python train.py --model="masked image model" --train_examples=195000 --horizontal_flip=false --translate=0.06 --loss="l1" --norm="layernorm" --patch_size=[8, 8] --gradient_centralization=true --batch_size=512 --final_lr_fraction=0.01 --warmup_steps=1860
Rows from block 13 of a small masked image model, named by matrix and row number. Rows with one number belong to one neuron. Each number is 500 + 25 x the weight over its row's rms, rounded and kept within 0 to 999. All counts start at 0. Numbers have three digits each. After the name is the row's rms in percent of the matrix's.
After each neuron's rows are labels from the 100 images, of 14848, where the neuron reaches its largest size: "colour at peak" is the nearest of a few named colours to the mean colour under the peak; "strongest on" is what is common among them. Only what is clearly more common there than usual is listed. The data: renderings of 100 made-up gadgets, each built of a few solids, in any pose. In brackets: how many of the 100.
# gate: MLP gate (model.blocks.13.mlp.gate.weight, 768x192), inputs 0-95
# fc1: MLP up (model.blocks.13.mlp.fc1.weight, 768x192), inputs 0-95
# fc2: MLP down (model.blocks.13.mlp.fc2.weight, 192x768, transposed), outputs 0-95

gate.474 088:490494485526486489461504500508535519507485482482484502519513501437519516543469509491512492457519490520506561505500515502497526482523548504543532498486438506512527513507507533456532481455566498496513477504523504523506505529477527484510521537459472481469503475473476478490489464466481480516
fc1.474 095:503509494543506491503468527484511465539515464497500479495489521498498505521484482478504505482521486459520513507506497475487548505504461497580476573512458470437523539498495518534513509525531566501489522524465472532466480518473558495485495475496445477538469522535492495502530454499536488485
fc2.474 107:487531493501522516508476506518427495500500486503509514520503502529491509496495472494501467500456504467477440501503495490499498487507515496478482505520552531497501495505542531526457468502530483502512501482504510492485525478500501504492519520446536521502516498491479533506484526487467524528
colour at peak: green (77)
strongest on: green (52)

gate.24 083:480521489524514534531489474509571500552501483511499503487512511474529476467499536472542502528496520511499471462483517461504574486529476448554485553470478504491552488519493538516508496448465469494481497500469526542504491479463428496488483482498472475504481513494502472510495472486463465527
fc1.24 094:485500501500496495491516526519460521446466460529513490522478530546496493503469457548470524501536525469527507511506508550492465512494503524429478497513525507484485543498490489519507498518519512479482486481522525489506507490525530515509516473494500525481470499513486513481506529500449493451
fc2.24 077:470507475473475487529527485481512533536516527476522503516487477499511473440479504451512516504503496522487484493532484456523511528517475468522509499464469468515523497528498481484520462467442493464477542495431521481486493499490482469499545493505488503529532513480482473533546524484507501504
colour at peak: cyan (35); green (32)
strongest on: teal (53)

gate.344 102:530502494501492469464532535505508493526465549482498460508486478484471563518518509502478514495494553507488497532507526494516434517502469506470460520480456476468442504493489478484480469464496569492484506526493521483499511499467544471518522512514484488500526497510532497482499462480495504495
fc1.344 093:472496477532495507504498525482518508461523504486516529472517486518446514512519458417511497433511518544496517504543513538514506450472421509489488479515500490479541526492486490492555479493510558499488491472504512524493487483471471502509502502479539531499479502506515521511524459440478478463
fc2.344 103:479514522489510503476489500524447537497520464519502505464507471548545485486552505538521527521516445497467476482466516446495556454527480483511499510480517502455492514502502517496447508523528519514521562463430460460551507515518463568472476510497513501479538509550457514491516527504483505502
colour at peak: white (25)
strongest on: white (26)

gate.390 107:510498484519485481509533506541529472509484538504501433535463465436508545503486481504529482490479514527487460534573504488468483543526523508478535530467470519463491476456542497527518511479513548507491498490501482523509514498505516471514508495537450469526498512472531473515480500488488487529
fc1.390 097:517496469460529492476483532514536535476505514510509478491498507483525536484455451517520460499517527522493497495509470523497496512483469515473473495468516508500496528461494490488496530522482487493535495480529537514499523486526498490524467478496553477462491499483485515430466558547478490469
fc2.390 107:494488493513485479484469505440491501544517502482543513509487523528486493472512525507493521500468512500524560496449497535510504455482471503503496466491495523529515511493493447516465539517495513499480487482533515507491470512481462497503487505492495493482475493485477521516478496522475527512
colour at peak: green (42)
strongest on: green (39)

gate.284 080:509505496509495542519427496533538499499521467555524534435507503476519485485476523465563471529509539510473499540497491529515451480514507474533532487500513507492477486492530478525487527489445507510490453493462525483500481539513534461499495533513502461518492543459503499483491452498512503531
fc1.284 083:510468507494480503529525515495472489497509537490511503508468495506516479483468524535417487486460514500500496504555527522510543481476466494486520527477477494544523534479470496468483520513521500516488514507468453517466488458515504551497531485501501520526465478491510495455442485514534478521
fc2.284 083:512512538539468505482476502498551500482492466513452497461534503500500491522514512473534505500499436482508472525488496468509549512545529482533522519503512536491528504508468533506518487478506536494534448488507487491487479511481516469523513477521458486509496501514459474531510468504503500503
colour at peak: pink (29)
strongest on: red (25)

gate.308 102:478512478485524532510495516472529524496506444508514509477477492457510491492491488503539513486541514527554518495497513450499539516461405491524497547519493456477484517497474511493509486503522506501456500486501493513508499488491540528500551475498493507482472526538490543517480550476521455472
fc1.308 096:532494512504490535517513514527467466478496516506499489508464513515510480514528458530520509515481519453482501498494448525517468511511510485507511511460471490515483527528520500519486478511451477524501470511563511492528522531505495477497512518486500427535522497498525494474512520538493490518
fc2.308 099:533492567517499497471521528508494554474579528511516525486496518493515470461501488471497538504494488512515500464505500496563488482499444502510527497503475461527523498492484455468496464476497527498502471465456530481511496496487491524516515510486503514477515480485534489544477483562502499472
colour at peak: cyan (43); green (38)
strongest on: teal (69)

gate.7 109:504530507483513475511456498486530480510477455516494474474524507464484548503526536494516521451491516506509467474464467464470499497516456517547493535500501487480557478540450520546508509485478521487514535513495478543467526523477474502489516525507472467462466519510473462519496487501517522458
fc1.7 104:502517511497496495543503502516466532489500473483497534493536553485531523512504493487504474530504499531534502504493526512532485506546510504529492535471519509483483484463515507511500534480493507502501470504517538487512496473480563487469513463481504497509514489521493485523464499524535532470
fc2.7 102:510504514488496504505494490523502508482544492489458491507529505510500506485513463474522511513500519546498511532497528483480496468491542521462494499497536570535504511466527492463515504506523442501497553511537559506501476474493490495482492493531523537505522485539472488527505532517553503505
colour at peak: white (46)
strongest on: white (27)

gate.586 098:512497529508469504481517477503542500543504496487498487515524444454473504494495439487490526504442524500486487489512536445512502561486518497477514498526497512469536480481515473504487480513523538503535521452537458522509491510489474567467550505515485504502498492531480504523474510511501448489
fc1.586 108:529483518516434500501560508515544525518488525498498543534514458465503455498467476485505495510451527506472530532516468473497512538483501511479482539478509508500520510484501449498508529496526571483551516494545535510510540501525489506484535519482490510473542508494514483486496524517492495413
fc2.586 114:509507511501443528451482493487474491493476519518552489490513516466499533539497482489496524491540539488498499498468493504530492479487497494502477493493474476459479506496482530476529484521529482491500518472525513453468459523442493500511476515512494502492483512461467477490557476526491516514
colour at peak: brown (58)
strongest on: yellow (58)

gate.142 094:515508511444485458450498458512539490482516475505505486523488492514496550491510494526500520480511473512524496496512499460485487476483474518553501497506471475479492492538502531506505487509481512493523564466470468562501495519495526534485536527496490561500500524475511465509510554518500468504
fc1.142 087:523478514479466492502448488474507524450497508530476507492473521529541527526485473497465511517551445520489495519479506489514487541500544507499467522501497502491462468537512496498480454564474467501514569507483499529511502483506513478470450518473557566508539509512502470487531511520476488510
fc2.142 099:479493464507521466513531507475502484490490511453475455507491491453491495515459515467520516491492556461551457488499474487478452520485509487479504515504479513526560526520463508554467537523543529499501503521539539500520516498515514467520490470495493474476474515460467504531572525464489514516
colour at peak: white (33)
strongest on: white (33)

gate.736 091:569481502523482487486521474521531548520505510535487498471497474518516497487543502499503509505506491492491441476508471473526472506511504485476502489547481532471516485484493461526518485538446506500533518509497518473517500480504446471518471459532477471520540493513485475506538569526503519481
fc1.736 101:485479500514451472499540496470483507531521509502499492497555492530477479505522461458482482486489529483503518489508540480552510447492441505466537465479505491530524470521477498524521475461474466512503474490507528509501514544521577519473507534500535511512506488451503490494484516509474478539
fc2.736 089:505499527452492461482480515523479509506488500499509499530508493505502489486487496509487497503492495518503492494512528563497492502503530531485487513514522452499504502497495447477486496518508500515478536514480527491518533469474438504503533512498510494509510493497491524533505528512493510483
colour at peak: brown (57); red (25)
strongest on: red (51)

gate.382 110:511531498503523499523516476522498490507502489496508491508474474483466511533544503492503492477478466545552474464542502537478526509509451525495499512489478496524552501493559471478456530502479528514458506502537496522511524547489503529497505509513522529474499513524515480533518540441539463512
fc1.382 094:489508502525500495477527519469533506544458548498496511511471490509464528485455512510488505492540540459542492536518524463478520543492509528495521514486502514524468440535486524541531509478513483515497491524489475524473532481511508502513503487525501509531510495511495501480506503535507503479
fc2.382 100:491496499482518532513518529524502512512427463511454491479531501504479513476476487524504472496495449486508434512539491458463528541522514533465537547507526493480519461524511538496521506480505487484501532540474488500515557482533516480489499482486482466508495497535546496495472479439493482508
colour at peak: pink (35)
strongest on: pink (33); white (28)

gate.107 092:509507494523476490523500510515461506502499523518517503504493491471543421533456505472500483555469467481536484485592531509494486485500518483513497491503519500506534462446482486498512505479500463525501461509487492575508485502475440539453510529482529477511507514496481477543510528498510468513
fc1.107 105:522513493547467475499490477525491460537507473476494493488499470490526491502497498488519460515488486477503507534536565502474474436495541504489498453499480489539496485485486484504447488488509487503510507535535444510552496498499464566450503482484531499512524489513516472530528505516524496546
fc2.107 088:468517496497495517530467484452503530476499471525536516488524520484503503512520491477538508513481480541527490519513503508521496486532542502489520513516488520474541468480474468487499473465468499526530462444532546520467500481512543470478515504543513470511461524473493467493513455535519521508
colour at peak: black (71)
strongest on: black (26)

gate.244 101:513537466521523509485462484486550517513500479521496515511472504491482513487533499450502483474526480496530455494479468532515491488512484525471460452530487503509493455499503508512513499516500484495495564489519483462476529493501471448509490545502506476467516528485490521456470519523531517468
fc1.244 093:531524491490501511506503497455545482497513524495493502470523495505529495532503482461471445498487490495493499493500488500482489485479481538503496475514454467542521473493489527485525473516504521484529525511525499425493494499497480475438509509495487532453527488540490510512513509462538518516
fc2.244 098:515492509468466503533527506487467544463484491476499517517521524517512491472490488506511542479491506528491537535502480469480514528488537479506513531465526521507502509477470509553524497504492454502505505481479507481510525521443481537519458513509531538482492515509517501486458509526509507496
colour at peak: cyan (48); white (28)
strongest on: teal (30)

gate.242 090:470493530499496498464483539511473494508496487523497534479508475492500458511492566482496487519466478534482504489481502495513556533492455488541512522552452508504526494489478494481498486482475510520469510514469475479501480511518511518510515476512429468532503486492498465509474454487460436518
fc1.242 093:524465491529505503471475505533523498493520438507497522477523505464493502469482502471521485516515508550546499496513504461523484506519490490525551521475504489488509428500518504503500485515470479502503466532516477465535507481482528527472477509507485524465536521469498504530509476502504511468
fc2.242 079:477530514535498542494475463504501476499480481505457509511464514527522484522505521523492463494446441467483554529458513513489533515502537480516484488529510556477475511486540487508493519473546468551534510514497437517536439532545493508503460472503530499466484482506507493507454473490517498521
colour at peak: brown (64)
strongest on: grey (26)

gate.86 086:514526501519483481518505492522536522476560466482503522545495511453477523481505530512576477479508488492507486448503526516494490481489474495466491497537537513492512496503518477489528515499561458520497509524511536503502483460503564512542511500469502491495483512523495481479458499481510435480
fc1.86 094:526486505504495520470481486485457474491484469501511530520469481536515476507440517505439503491547463483486503527527520553520522500509476485549523476507490497448488525468477474497472519516492497502484500498471495522500499509516467477525479481508509448536489507466498492524521454527545577497
fc2.86 080:519475475509529485539524512488494472600545460484499521495520528511475483487511452465522507500485509478520497460457500492488509509478481517464457540470537534536534498525512484534422500499492516461515495467488495505486526516453522476508513510503510504512491480560513490486502546502503429464
colour at peak: green (53)
strongest on: teal (59)

gate.123 101:532501502521484507505485491514525531469456501529480495497502509494548506489525446496521537553501508468531473468522497496530499542521546464580481523482419511481456506498513467517525476504498498506495520490494476465473496514506486459517515533492511503445495507510502517461502449526463512474
fc1.123 086:491465522479479458482463485461534497493459489475476516490524545494517518518526561498469505457464457483503490542529490502482500457504492501506489485466527526516494526512501511504465486532435518500476474487491524497539512522543510493552484453519490545468515484476520526526512470507529542488
fc2.123 126:505530490508514511520493483527518505473469539496484467506517515538505552499480485499545498496519529514535489460529499475512482516515499504506497500491489501488475516486499470470557484476490510494515524496525486526515481470492466456475484477510482504475484506536489545487510508483487512511
colour at peak: brown (76)
strongest on: yellow (73)

gate.720 111:538520522537509517535510500421513541488510520505498521449579484499520543485514512524490519516486496492511460509532531502544488481500468506500497490487480489508497478481495508500498518469507497515520446499545544503486499470481477519549469530500498486444466512517508512522485444495484492482
fc1.720 105:523533496501526525519528513489530528490513548501505454473487518539456527489507498493506506494508554521539506524506494484494495497498465526494500496503458487528511520499493482494499478520486455483527490544458515493491512532471529516504539500515550468516455481502502523485442458528458478448
fc2.720 116:495511522523464498506468451502423535500555517533516538476497530485566468499500471495504498517520437504532467488497500483544511455555509484502516457498483493513530522489520538485492490492504486515530530468464505494507495490537458515503503526512519546493530482514477467519514467499500472532
colour at peak: black (36)
strongest on: black (25)

gate.91 122:524506498461506492501524513496545482504501508511494460538545478505477522499483478474503511498519479538471527477474494473489528473521463491497479516443513482471498522511499485506467521497492570471504491491511505480473485516490539567512571524494503493506511518541484509489537517492499509464
fc1.91 117:459495451498504566482490470471469463478504517547513515481502530476494513495462501496598510507534562464516492458499477476498503480468504502494483492511496486503515488486470496485500492490488520537495549481523490509516493490500518531462486537510500526508481527458493456489504509505528446500
fc2.91 124:516495514513480527493515508470510500494447525486522512474491463521509502497464489519501497496469475483517501531513535486532470519511516499503487472518488429486486477525517512481511502512490466475528447503511474523487559499535505488470478494496492499485527482503556525476436428500510492481
colour at peak: white (30); pink (28)
strongest on: pink (25)

gate.249 103:505482482504516528519488535539514520482498482499511529534510534464500528477464460473511537490561479489501508472535518505526566524489497475447470492554505468447524531478517501494521464482507542477490486508508483494490487491472508548483580521514511509484480509509487502455491516489503508466
fc1.249 110:513509509545479509501489455479467481520542482522518508501469506530472489492510502513531473493513514459446545498461529560509508484486474523491481532508511515500520468543512439503496522496518487550462555519556476516483465499503497503471514488523501434525492500464474465517495507468505494498
fc2.249 086:466525496497525506521528483469520509504456498506468515494487494455533487495494509514490451522476524519525497516531514504495497500544472485488515478443498522513509500515475528506498459530488487511559429495480521483516531504507485515467553507464494512510420463522514489529523495446505494527
colour at peak: brown (59)
strongest on: yellow (56)

gate.507 101:479520483519473506495486496541523499469539516524526521532437466484495464508478501518518480502548479496474524488511515535496504480494433509558471476513513493470509496459504453494533524496481577525535546484489519495462504473498505489471513488498465484499508525498473488493525517508507514503
fc1.507 117:468539489522502523498465492498509514488538502509501551510466470503508464458515513520501460498520439481517515471524485540489470508504450500531490508529498502508498499476487487486491523480468551491584522492463512523470513473447530496484555499492419473519502497491463513502540515491529522501
fc2.507 109:498473495471480498482498490508540486467466512509542468495527509501498544522519494464456524499470533477480503517501493509501503515510563485457497466476500466541466473514485515520513496450521458531480475492509464475511463533529495498507475496515554562520459511484526483501493480503502494524
colour at peak: green (44)
strongest on: teal (57)

gate.422 060:469506459519500541532506521498529523511512504516541502513494490494506453509474494497470503450459479484503488521498471526467487490462498437490470514494490519530548490505467497523517463459507475508508481462472508485471484531519512494464491490485500492478476522478477528443482526537527501506
fc1.422 071:509486513522516486532458475523507463503507494481480538529530516509545481513487460462518503549465501514525487516521521485493469492491516506482522480487491505524497493510531550523508523484538518498498456516505508521543501447513500498503465482478514490515534468550492492494482503523496522472
fc2.422 078:551525489583509549491465471511487468481520459527518444455482500448483492489508494458522514479520535491525505505511484514503525544501447491497496513510507495541529503480534482494483522543492505513537555484500480478472473524424507496479492487507515524457461519481497519479488502524519487530
colour at peak: white (26)
strongest on: red (27)

gate.369 117:449530477534528519479461487530569479505510494506507478504486490507516486521509527547542466507520499452521491495459518469528505464471484491579518491530514492476527544516495510483509500473523490497526479488505489513499491507532476489496525488486462465516491539517493480532482532461514466519
fc1.369 114:491458518468498525512536529496450484499498504494498500484501483542485528484490468480513535473508484484496532521533470534471505518533539479463463488484494530491467495491527507511466480521461553495475532509534493486489493484508515516475476501512503497501519474496531495476532461515500518468
fc2.369 133:499521476536535508522476527515546514479495527483457487507528500493489473479500487489547496497515483496550503476496505510494499522489456505494492504490489512496516488511497469455519510499470472478518498475494521490497504475459502495523551511500481458542499491516480528529480515482529490485
colour at peak: cyan (56); green (38)
strongest on: teal (60)

gate.655 112:485517497532533546512504537525487537496500513504493481509503471454483473485519500510535477488525495568538470468507474486514533492490442503491462497484475484468549474491511521520500495481533535496507520498533459479509527431512521465491530480459490502480547523524505522507474521467517491494
fc1.655 101:470508484451477486477510474510491465486538505511510500480528521540498545519467512486475534521491519443471534502495509521476507495506541467525506473514514522553464532505491488493477507523448449508488494518463583483474476562509481518515459516507495491536458505449478484477523498488474508511
fc2.655 120:512481498496525507533535509484512522512497484498500533522499496503505504505517491436467538502478537531492431495513509507507528503539518468515501486487501497526555497483544478532491516448494542497541494495494495512517529490461462475487510512478478537455526488486492517464512502500533478509
colour at peak: blue (35)
strongest on: blue (34); teal (26)

gate.449 093:488503482571503492535515539501504512475536515501497504446540477493500504458519529513499532547513543517533476500528526480537509503489450507477484504494520503455537489521485464511507537490500505489491495514554554525503495487499480494485513538504526515506480487501505509502511494485478494470
fc1.449 099:485542457491503505512484508529483522441537500500508485486514537439500501514489502516525482494549485519511496495487506502472518504487518511472495498458504484463517470498512481497478526534528522512511524486480535444473484478469537563494480502499509529516471516489476502482497472491502483471
fc2.449 110:498490513487524507508468498514473498519526472505543514484468497490502517524523490494466513504513463441505469502472531512521463520503510495499533464519528485511480481508522484506531472453509456509460485505479477513491495503560468453503509481508480525492500508468526458520522514488500499550
colour at peak: black (38); green (30)
strongest on: green (29)

gate.384 087:495519479474488511519493505491461509485498465484520486501480515479516494505508496481480460526524512504473504487520531512550443495485519455471491432436481493535470492495509565510478513491501447531538519543511478464487492494503515516481503523475510512525504504466501483478523466525551469507
fc1.384 100:563450558495504437526530455501538540524515499504506460512520473499460521507514509557493500503498509508449493523477495493473511508515556524487540539526474499501546533496489472463507510504488500482431491515474471509515486481501445483468515492530468528502487493475497514481506510496577542530
fc2.384 084:493496517523479517519503502528466523473460541486510528499546520474512465509478513536505522491463486545509446464518505523506497454503479507501490502503540513457540488485501459544489494494484492541481474481569478517530480472494469500483472519485470495521531474503484507485507477526508486492
colour at peak: black (36)
strongest on: black (30)

gate.126 093:525486491490505512512541520537506538491508491503508501481468503485533493436480488476509507503488524484514493532518492480507485509487485474463549462514481481501517473471522493509473515476452500501509487507538434539474509502500510532474529509518509506488499504492500487466489519534507454472
fc1.126 104:450514517503503508515459460464447484468490489541511494479528493516490502544481507478495469523514499508499522460505496541499519477524510475515488499515470484498501516524531516523502469525511539514471460496502513470497451534487521471472477501501492530522488505493500476499477490498493506561
fc2.126 077:489522489502516446525496483530558493532537467488515504523488509519495482430474564501522493510494442550500519493552506485500483493494495473584486519513519518478511484476518510495465498483510502518521520517484509486496515487508483494526474490475473482474491520520519497504504478493509519533
colour at peak: brown (78)
strongest on: red (69)

gate.77 119:491498485515532500506490553508493496502542492483505444522534509462499526544512483494505503492499550562464489485494485450508549460496469507483482525448535484549517516454499476494473497497526550489496531482532503503511497505489501530505444488500492536518500495541517490457494510475474487503
fc1.77 119:511474501489462432514502508471474539521469481465492510528513459491497488535458516490476524482477500497517482531518534465495514515509482494525493556484478488556543495496501506540502485520507553467531497495506496546515516482500505515487432449509463500505507490503517517510487513472478522463
fc2.77 126:473521516497498511512490471506480489539489505494546497486486543487517527501512485503526514521487493533446472491495498458522530460508457486450477515503539511489505524484514528491474501485523506497504563473511524485524482485501505548490459499517513505472494505528509464477542542500508481529
colour at peak: pink (34)
strongest on: pink (36); white (36)

gate.437 114:487531478502493492545504530486454515467561475515503544467476492485473472499513527491516488543521499490502509498517507519486532492482464474493496522484533456509509515515547468467480485498525464500510512474491552498543508478456525514502518510514481507532505498538513467508474546519513473498
fc1.437 095:513477498474500490517511528501500488504488489465491544498553528499521497525514508555508467484483519471475523511514499514485485545500490532492486513493506520496468509532515464520489521508512501494493456494500515511492503491538533523500454477519434464500524477512557497449462491522484502471
fc2.437 100:500532486493497524470473507522483509467528530530503502494498470484558484459522478467533493520495485473485523474493532477519512485478514470498512483514497443519478497465485539474565492475497516540506552486485514516499454485468456560481497483518520486515505498461508494542484514469507489515
colour at peak: blue (40); black (36)
strongest on: blue (33)

gate.4 098:495500501523508501514519535530477467522554514518524516487526494445509491447481555518520471494509475473495544496475504492500490496489436432539537481506464503459512493494527506486509507507477530517496507534496493505525467509482524501469531482501473448506487506481484459544466476524514512472
fc1.4 097:501487507501489508486509494500483496476491488535506479531466524508490508518515483454496514490489528493498493476480502503472541475493542525470484508482507502523485462476480490514519489486508488517445540503508472475452481505509536497498439506507510549475495496518517474456479531470447466495
fc2.4 108:493519511483514489512487467518521508529531511468454491487514472494517496510466509508536492495528453500498481504487512494524460534526495483555476470481517549508525503515527512488477496491463503463529486518442519472516487493516509492490525485501463465533512479484475518549476498518529534520
colour at peak: green (48)
strongest on: teal (39)

gate.74 077:510474502511464518469506478480510492487496472521514488521487467489492536458526481512462441497485508488460505469540520507492511515475484510482485450455515485481536488521501511520536505516521450506469525511521444508482464481483531515506509514491581495508483514453482506491488481474503488449
fc1.74 070:512476515517528420479524518501510471461517493385495451521509504474505524484472478511480502428509512497513505514544495479521467463502488524497531507524463518497513471487465530494489484513509526492529458498504478509473485508483522527523527469495494512512520469519512493482529498513502506484
fc2.74 060:496527504519499505543498484461487540440470511577468510470480484511523488488504497497505476512503493523496495490533508526488549520558458502499522483557495497524479502501494507522481485487498449512507528497475482493527505490542474483494495513486510501534514463516491510501483485477524509505
colour at peak: black (84)
strongest on: black (35)

gate.268 093:487499505488473507468497533473526503523504504536498508467513492481515488491508524494535508506535508495505538514510526480484488533494481481538561539483452500506529514513449422487481499515495482500515509530500502447506493536546489514496501455520507472463504505501531490504502471520516502461
fc1.268 088:529485479499518558521465521551478472512508478524518457466455489502470458471499513504550469510528543493486503489487486514476498509508468499442517480463514496508526472493503477518505513501417523497499486478518471469512495451475458517503489493526501483527499528519492551507510506481556497474
fc2.268 095:488482508447479483489514512517481549527467532468467506503502503511492500506510520506470482495466481459500486483468500531513521483462466488442492456552515562510540500497522497523469493495512538510522494472493514502533512487522438518522488536480501527481524470482515496490463532509468499502
colour at peak: green (64)
strongest on: green (48)

gate.101 119:500520472536530541472466526531516485493471541506504501482510501504470485484510536515525490476541510474558480487517515483470507541450469521541456523512481488485513523501487502431529568525498494523515538461533552458502523484473508505507497492493487470532492506503516539481464485517525508453
fc1.101 111:466471487534492498493497509477509489543480500499508511512490486545499512500536476498468556475486490478517526497467462512512502530511502523461539514505536499523541580546492487516463513506508525499521485510526485489541506520492503500492517499505500478481496505454509557507486509523514565478
fc2.101 117:498506519532501476509538524474506530512464478492497483487544477479480502469511497483471494505484522517555490521551483504519488550507480480478519532507497487497525452510476487520525461549482525518531467528533486494467516479460514449479479511500520490521462497486533480460491515481521492485
colour at peak: cyan (30)
strongest on: teal (49)

gate.139 085:509464492530476539520510466466447546532468524488507524497540454490504524457476487519490451517470487464514530515511480479484509518531484497498482473498478514505559520525506534502522502512475455493470441497527530544490487508495438501491486485507501471499512514505481482528443534466490439500
fc1.139 095:486487496499519548525452473471461504512468496495501532459519484498522459506485494509499494535500453453490525540485455538521472520517509449507480463501525513498511528571526536476517494537466505509489478457491494479515508496519467500489517469515486455542543499421496502478496500539475518486
fc2.139 115:519493503469512488480480504503502503456494478502506463506529492475493516505522498480484508487510477518517517525523496497503508502490511509490519513484491502478494503506511488497506486509511527508500505509486466500502495520496502514490536493530499505484503500493527484504503502486503493505
colour at peak: brown (57)
strongest on: red (31)

gate.327 084:453526428559491500478470492470514481493430503512520452510489476486516452504485496515472473514522501455482532489500521465482524507500499504518498524522472493467483501486467495504523500483525511495513488537494489477477493479522514513512513496474495499533491547509456494486479512492518479528
fc1.327 097:487544454531528493471432519489513561472495515528518509470521509473479485506508482496558528508519525500525485499513484475499510489469468490456477496448473517490489492576507489529500515499487524520527448492517547491534518488519503528511472500509508443500511538525494490450499516531477496518
fc2.327 101:546499520514529465513513535493493497531500495472446487499499505511493518498548514491482488500524512462514562483500505518490483514514497526477469467470472512549513519540475508507507498496503519494503493497469493492469467496519477502515510475503502483533521425485535501508529501516526491528
colour at peak: green (51); black (29)
strongest on: green (59)

gate.73 130:471529508477512474517485525503505530549534541509510531484520498493499547503516536535528452480488484484512472506521511488492519487520439535535494517476487515494533497473473494508518541465491457488502511542482501505428512473542482484520525485489488499470518515502484518527420529467506471445
fc1.73 124:468534511475504475530543539514514492552497515497487533501541494498491548533530518522516486486495470464528496523509520490481515519524498525517497528501485504493541500488504501541498529451483447488527499495470480495436512498499471435485532508475469498459536498460497518535442541498516514438
fc2.73 113:486513494492531494474483511528491522517536527511502504521468514449521472488470525516514472523496485545498418481484517467510456438460443520501505439514527516512497483512529513459473494515497483504500493493496535529529484507547553524486468488508498519528507493520480465546461514504512479567
colour at peak: blue (41)
strongest on: blue (44)

gate.238 072:512507486496471519512527466514549529513518477520504508542512463508517496527508486448480479480458506478510469474476566465465530507502487487519460513498488489524488502482498503480515493505496509496473502460548497527489486492532506485459498475489469511503516503533491487522437532461490460449
fc1.238 071:501503521500488510513488514469476474463475517551516505439492537497475454497494495501509477537524509467497545510530503536521499494499501505510516456504500495488513514510481493489518503490451511496498532465548513501468505460534516506542497422503545503504532518516503494499495481497529484496
fc2.238 069:468495480435485536518530484488473474515502531474527486523469478506495488488483482498464513477511490501492518466469454516459516485492500473500477500504504490482487500537472499513472473487509509480510543518443471505487517502524521534479543526516458518526493527530480495519521519493513506536
colour at peak: black (88)
strongest on: black (38)